A small contrastive audio-text model, trained from scratch.
Model: 13.3M parameters, log mel input, encoder norm layernorm, encoder activation relu, encoder patch size [4, 4], encoder depths [5, 5, 5], text encoder layers 6, text encoder norm layernorm, text encoder activation swiglu.
Data: trained on notes from a synthesiser with random patches, 32.8 epochs.
Rows from block 7 of the audio encoder of a small contrastive audio-text model, named by matrix and row number. Rows with one number belong to one neuron. Each number is 500 + 50 x the weight over its row's rms, rounded and kept within 0 to 999. All counts start at 0. Numbers have three digits each.
After each neuron's rows are labels from the 100 clips, of 14848, where the neuron reaches its highest value: "peak in band" is the frequency band that holds the peak. Only what is clearly more common there than usual is listed. The data: notes from a synthesiser with random patches.
# fc1: MLP up (encoder.blocks.7.mlp.fc1.weight, 960x160), inputs 80-159
# fc2: MLP down (encoder.blocks.7.mlp.fc2.weight, 160x960, transposed), outputs 80-159

fc1.193:476416592496416591494459517609509537558568505467469458504504527487467539453505482465461464430501410424521468491444662495457489500508556474449481470447386437472544514545552594418550537537573476576525608524502442478527492386538439564484466451
fc2.193:577478572433544427469499463532420479477474543503505467447482440513465416383523528405513603483533517546532537512538497463568529520470457475445467486496468468493441456519555536448483454470522456437398504451321464505489495452516488546513480505
peak in band: 4000 to 8000 Hz

fc1.431:517459463429437471427473494575455489513512634506531517424600535497500347503463492483472546516457567589505506461464415442532645512456620502553528515522565441448491496533468556566439541565485512455554455577474551465541492468529570566397516502
fc2.431:462445452536454475510510412398427465550545509567619512452463423442516483530477480556479481494423504468514533514446442501544498544568582576543513472520522484482536489522429532463570496540486523550398396502426439493600492531529506498553498492
peak in band: 0 to 250 Hz

fc1.728:516479482464423570457477471428402512475555558553408562424469457506517445495468451531499515474436537445484528463463549418514503515566449573438501577549519464421458500460519429448520499569559471486538558512483558488463565473446558466594447454
fc2.728:440477534608499585470450560515527448489538519526483463537500546417488537553488471481551618458519458398477478438500529428591564471507503472487516400455448522475469553449474515498611490531464542531472437619482545465483495488605491506474520472
peak in band: 2000 to 4000 Hz

fc1.442:546378517505470548532493428406533531514495470598526526480603643602559540470472527457446552494532532458476486414459515501444529577539554444373642546557481510537465525389534531405497439447407483539460454481514495562555406497497460604538516569
fc2.442:526436574454567555488446492500406569468441527476491497534528388486422468555558534456452482499580469529446562481499498567457531534318496533420476472476580499524541476509557460506521479507469544509501496516487608513571468523484509505536554526
peak in band: 4000 to 8000 Hz

fc1.393:468446467442447444504465523605416423520543449550461488493552492489516498540428565407542502521547540491583591504498513619485563520588487562438565551550490445554432427550422542482444452468468469474500548466453543420424479467530517497420476453
fc2.393:485603487517493395509527520632546617526540487589475508553585537497513495475514577506507516600461603569443494489553556577488491455456514508542535554518503516540461475527435470508576501548455560486446451457441515508568425480455410508516449593
peak in band: 0 to 250 Hz

fc1.631:471513491514490631516504491482473478464484378515493492565640536521417562448520486577494491580457567539461526481425529509504594430565502488516514452430618446519415469443530507521458444392434604488513457447453460520456537563465444537571498551
fc2.631:470419551476531529570496506522500574451531514536470466395639529493495525518484565564535518403553414441487546524479561372509474634604507482513513483553487546542444545433490516486393415547524441465540501562569571548497534529552469509504481548
peak in band: 4000 to 8000 Hz

fc1.201:464491472434502419502481524489458595436484428469495481461516373435575541522479520513536506536459587452448589497424564543488425528463395549451478475530488576486441530552512510438539487465543590489502466446478501516574466503485438459530467555
fc2.201:548485518497498388573423438515506434539393471489436527391567536516440457396508502581520530585446455456480481451549410461614567410591448437526519522476488456540512514534492512487570570539460547480555520478460502549472467469511416449462519520
peak in band: 1000 to 2000 Hz

fc1.346:539487442563441563568472583483423500516494479481496555536502467567482570460472499542498577512507494568512377546447538530412456489447420508457504386419475550483510547456499436466513536533492503493430502539545488524499421433503431423524519505
fc2.346:440525463389541568548507563569463476511437398489497537586460459500644483538543511599485469505534526420412517498488429508515530499511503550458507474466522443536498578470418526452434495460503598564457522519638525527528583503487489503615454616
peak in band: 0 to 250 Hz

fc1.589:508519563539461480471474350435484510443468493614537550450523541521518522453559530470452473522491501445563521446443531518514505496499461499605488474486515519504542483511476486521438521433478505522458528475474493490476503563464516468504525574
fc2.589:450499533535475385517514472439443493412520388470552435478537572499384525505516544502634521535462501516511476486451453445461552482502530515472544343534439552632487558456509523548561572476542428471465464461458488571512498542539527480496470511
peak in band: 250 to 500 Hz; 0 to 250 Hz

fc1.354:476558523344496570433528557448533478532506357450509560445477464534560459577536450496605473509464470565464466528495524444457465567452431552426456494509495524460469516502487472465436470523508507502542502550483575479464438564467543671604487528
fc2.354:522460533420481499587544500366587484471477529502476453415539440456374602487516444512453527484472469462518552382538500479464474511547525517515531556554494515540533426454476435525483402520445534510541556509545578384513478412501538477569546471
peak in band: 250 to 500 Hz; 0 to 250 Hz

fc1.60:468453487506544561519528523500461513439530492477564473491589510467540507473470501513593539513503447550502409462475482481516413526519598372544466451420461614604616491505456444419453706494483545458515512486580474479578532465468591483563473471
fc2.60:420523521439527539497540612580526554523481542483420504500524496524546517433477458543548524569432438378567542461420509549549432533479486483505499471434556422527448534589463455461519522589463571483485533412446458536413476482414418582529411539
peak in band: 4000 to 8000 Hz

fc1.81:428451498470560447498471459518468482458481537499518503473529620472503526409573504499383381516531508530536489517495498618528475489442506604344454588435511545529469518558487469479514441524442542485577556519557566470495490429472489505510473477
fc2.81:468471454457525559501343421445491468557456525415466620517524469473478455479415508484466480441560463454423549456460621498432395551518502518518466440462456581464487584457564482441535463528594396541496488434495514529508462422477391582439532574
peak in band: 0 to 250 Hz

fc1.625:443497503523411618598491378541593485479540482479543497476556474436479457524540452496510441499432400571563439550510570568565484550478518489570582479466448557579494547502528504519482552520536565540491481384498541467471493521532495435522534391
fc2.625:472552483559471512596484554477557629507529551503472656522426517487513539483494513447431416429503528531470529476485534441505442531468513504541538455559519549540406519506505482498476505462433446553394430431558548533529513473440498525484498545
peak in band: 250 to 500 Hz; 0 to 250 Hz

fc1.115:473492545523539503511600461610403475535539520467536384461549461502469365481503485449560444558493477471406448556520540498571496600446546468526483570453479483483462486480503400575485500443457563547461503487496472518521485510578446461485521557
fc2.115:499460430567443495482455556464466577464521438426475499476546570445531496474565480547466447539544599645494538457573573558510479460528383475512539508469413454481564531579559432545533496499455570499458530513498475597514545508403414461602431502
peak in band: 500 to 1000 Hz

fc1.736:500469508521454558466481546531399516595506484551504597451469549508423469537416563437521468571614596634519409553518562432491435441480519539462478484521532494500476510437488410535488502540373564449534584490462500476548483489462542539540595644
fc2.736:456405488527453574488420434490528496511498462532486507549495504529494528593489490508433570429499528415488576459476526575512449548486430493575496494531386508473488467506525444530549549531447524577498535471498632440562573549547563577560498492
peak in band: 250 to 500 Hz

fc1.164:502471483470454471590510501450559540468531582528525612489573526515516452509421479553538455497518499403409469492466504514397479461459585504459507516553358568585574608464528552547504451563641524483508439504423524479560558477551522496461469509
fc2.164:585474438595506553468547505533514460419522516505434419470521612528450516527596435600523507570470505463513450431389396615598487473559502420541567461483475508442490491451482530568470452447527476535469536479501538491497558541507563583498421452
peak in band: 1000 to 2000 Hz

fc1.767:435541527495500420465470435515481436483547481513470481435490554509515496508448558569489507512527557527500484503425489483425462495519659566492438441582487551587459451547508581479446572577478505480514534450426449543474492514505445423503530532
fc2.767:456534456514469485541459446450609547479461450432586574457509477523462398538533500551424491421485542458510477583440393450480606533562401391432500481510449541544479554517533532482563432490490572436524548501469497484455504557442490438502495462
peak in band: 500 to 1000 Hz

fc1.525:438508433520491511506497462476481415532450511464373526520580506437526561427480540465495503510518392536457441489499515522544468483525544570500431437447530516459539613512515442642539471554537482494564476539485490511527552503605466487479595579
fc2.525:486490499493559513454479463660441484392495424481457518517475500433571507503540513418542524471456516552594548486473536521479429480462447390490538493476465522445494457518465564440382494547493573503527461514456460595420435441498525486484510558
peak in band: 250 to 500 Hz

fc1.610:530495490435485567436515477482494480577513454507556542451496304538594451522502476496509436475458515444423609483421459507543507498521623488508542506499475539443459483487494525476461499431465569567468455550480496582556510476509612467439442481
fc2.610:535444506476550497485546459499498425371568544505552451371470517555606555509485522503528424435463475507483529518506544457452511479474463499548487464499562433531468564445450583499532538557473413440467565572519451449566467531533482502464503458
peak in band: 250 to 500 Hz

fc1.484:509495490465547518462444560540519406475463409535494503480434516421497478473474436461501487423590482494488448457525500526558478514524451497471468429518494499641544577574484329451532502454496553484480576531464500539492492515429489441459525474
fc2.484:457563505550490500549458425547459536465502554480545547504477437520474597510416486510544476460425540509550521452510471453493504532439482398548558471494578464462593531481564478426507458461497408528532434378478514460416518471605591416496476540
peak in band: 250 to 500 Hz; 0 to 250 Hz

fc1.405:513466510407525599574508460539560483547481426591453527430548404502497426536478465570544505531438457446421556566457512502560446506500512480482483561484372509548521496504470500483415503572500516565484499460471521506500510505412472515529462482
fc2.405:456461511496544501399493442548507469440469568567511531449539511496502533478423489457519385515517507485453505438468506487579511477525457542541459520485569543537486467485425528491565510481471509478552440442537543473529411443503463524447511507
peak in band: 1000 to 2000 Hz

fc1.48:467496461515567479489450535448518415544470501474376508521514395560581623513533625488526540437475447491533474530540553546518412513530494537591494475486485513538493577450538540511571462489514510422529504510500406486576431450420482454562491573
fc2.48:506506490611468647497419453541404539528556517373554557556528444548552446506411560504547491462511447544575540492486510492449548491612442486468490483526557530527425514490471445543507536478455533534496440451490429474486482558529624461617497485
peak in band: 4000 to 8000 Hz

fc1.499:496421539436449446532531333439491561477638483557541565516481433439541532515540497540459549449536456490571477586485464483408456498475501423648448417528452582440469543570515480470533517588484468479413470479442518482413520541544450592578539523
fc2.499:410528458509522427484514546544510533494356518437482523497482471409544574509507470470561484499435468515548489439508468501522511482577509516476460538501450393501451536574502541536477492429507454412418508516474491537450512497504487570371542538
peak in band: 4000 to 8000 Hz

fc1.572:529481492593525432581473528496520527445456533499427425470534490506531608499519509548582495503500579488583536540466561470497524609485485531465529500537393546516430585495526579449483527512472521571443521526613498532498534522515616493527451465
fc2.572:471485449544542462515443470491527447576561479487508424558476609463446526513629596561505490509510498486554499557493431519588555464579550418569410538471453455484522481496524424424472502520478414508509498558521533433482391448465487466471434555
peak in band: 4000 to 8000 Hz

fc1.324:519540427432451460541393444435437538632424509514535556456479616510393533511604513593494508529526458515524560454461533607491511529478505511454599370456508570494494546437474541411486532455544415575514496479577502490487536514566424517503465591
fc2.324:521489484445518548439486541552566541532500492431386493498483514393380450489454456516507452641468514502566514470521497492550516480503563599519400552508542536546501424493383518453341539486521457503550613447547473552544516472513496466425455514
peak in band: 4000 to 8000 Hz

fc1.697:425479521496548433509476428474492436536509520405505506421567450507524424552513472501592523554426512442477516473532445484496589540621500532510414502505536443399458513542539489500484505522459502451411504386528496581462472572491534453491557535
fc2.697:531540558545537501537510465431488500452452465550503391454559578531482496522499415492525460525391455467487582507385532500490465476451493484506558410450529438557452509488459501369422572465467486479578467597422475538509555439501538441492541558
peak in band: 250 to 500 Hz

fc1.139:470507545494544523571537416468464477528487568522464559433477474587529566334536551500489424560526586490504454506496426576507491418503544593470462482500476449513454556510593479510513526470463573430411463532590526494527474541478537509602449559
fc2.139:548323501537494515471461402522363451504475430581514489504482502493499469532502566501580467431490432564405584557521482579528581500433552543511512511499468507458481551475534474515561508514505584492500463514474569472597468473529435493603503473
peak in band: 250 to 500 Hz

fc1.466:543424455484605494486523402491488547574613505577508447429510441477555472528509478480473529544539525451411502488406584437515605518530550501454480596422493449375491394449476506434472516423478519510481535429566446527475492585546548494586532515
fc2.466:530513485499510504562449486429484472491477507467543510492451507471502508597506457491490386434512529529552563427402594550497402450519475508534470404476523527541654489460482531516508578582436511530496513527551482505487444502492483427534561469
peak in band: 2000 to 4000 Hz

fc1.580:567546645394512440534550498468462481486511425488441521563557545590541429615525508485511543534507537558591446507387497450422515451490481504466472488503547516532533578479559507512466481525540472454501414514584472503517573567389474534494533505
fc2.580:489428466485557469577503507472466503570490524552427458514508539535470636506477476471428518493518444456583523473501546461505520494534518551458490486476492510557512456407451510596531472526461531516652607428542510493491479523433515552449562515
peak in band: 1000 to 2000 Hz

fc1.88:453496472426568577545494462498489427592531543531531511531582447494531523446426507512487506455484431515531463507420537490505572612571647490511548439544499508483533500517487513492553558504459436455589493508551537446550513337637473451497564534
fc2.88:444502483390547535520450568516422441513481469442530495568549494468580454503549475488543575496500512546429521488448606500475559508477477475450507466501521456450481497523563518418491533467425467542549465493473529486449412558444530531446482467
peak in band: 4000 to 8000 Hz

fc1.721:531472575439497612465440499527473449466528437471363547484577551467510438567548494522490450535508451458441486456555516537502475475589482483472497405556493569458439534511448587499510487463505506568532446511488523527530421472425545426532454577
fc2.721:421493418574453547529490469503413530458559477501457454546517482518482554543490491515566508497418450493493502468563547424566476494540517516551481482463484565517505515408417508586409401481577507524478521518455531618433526492439558522465518514
peak in band: 500 to 1000 Hz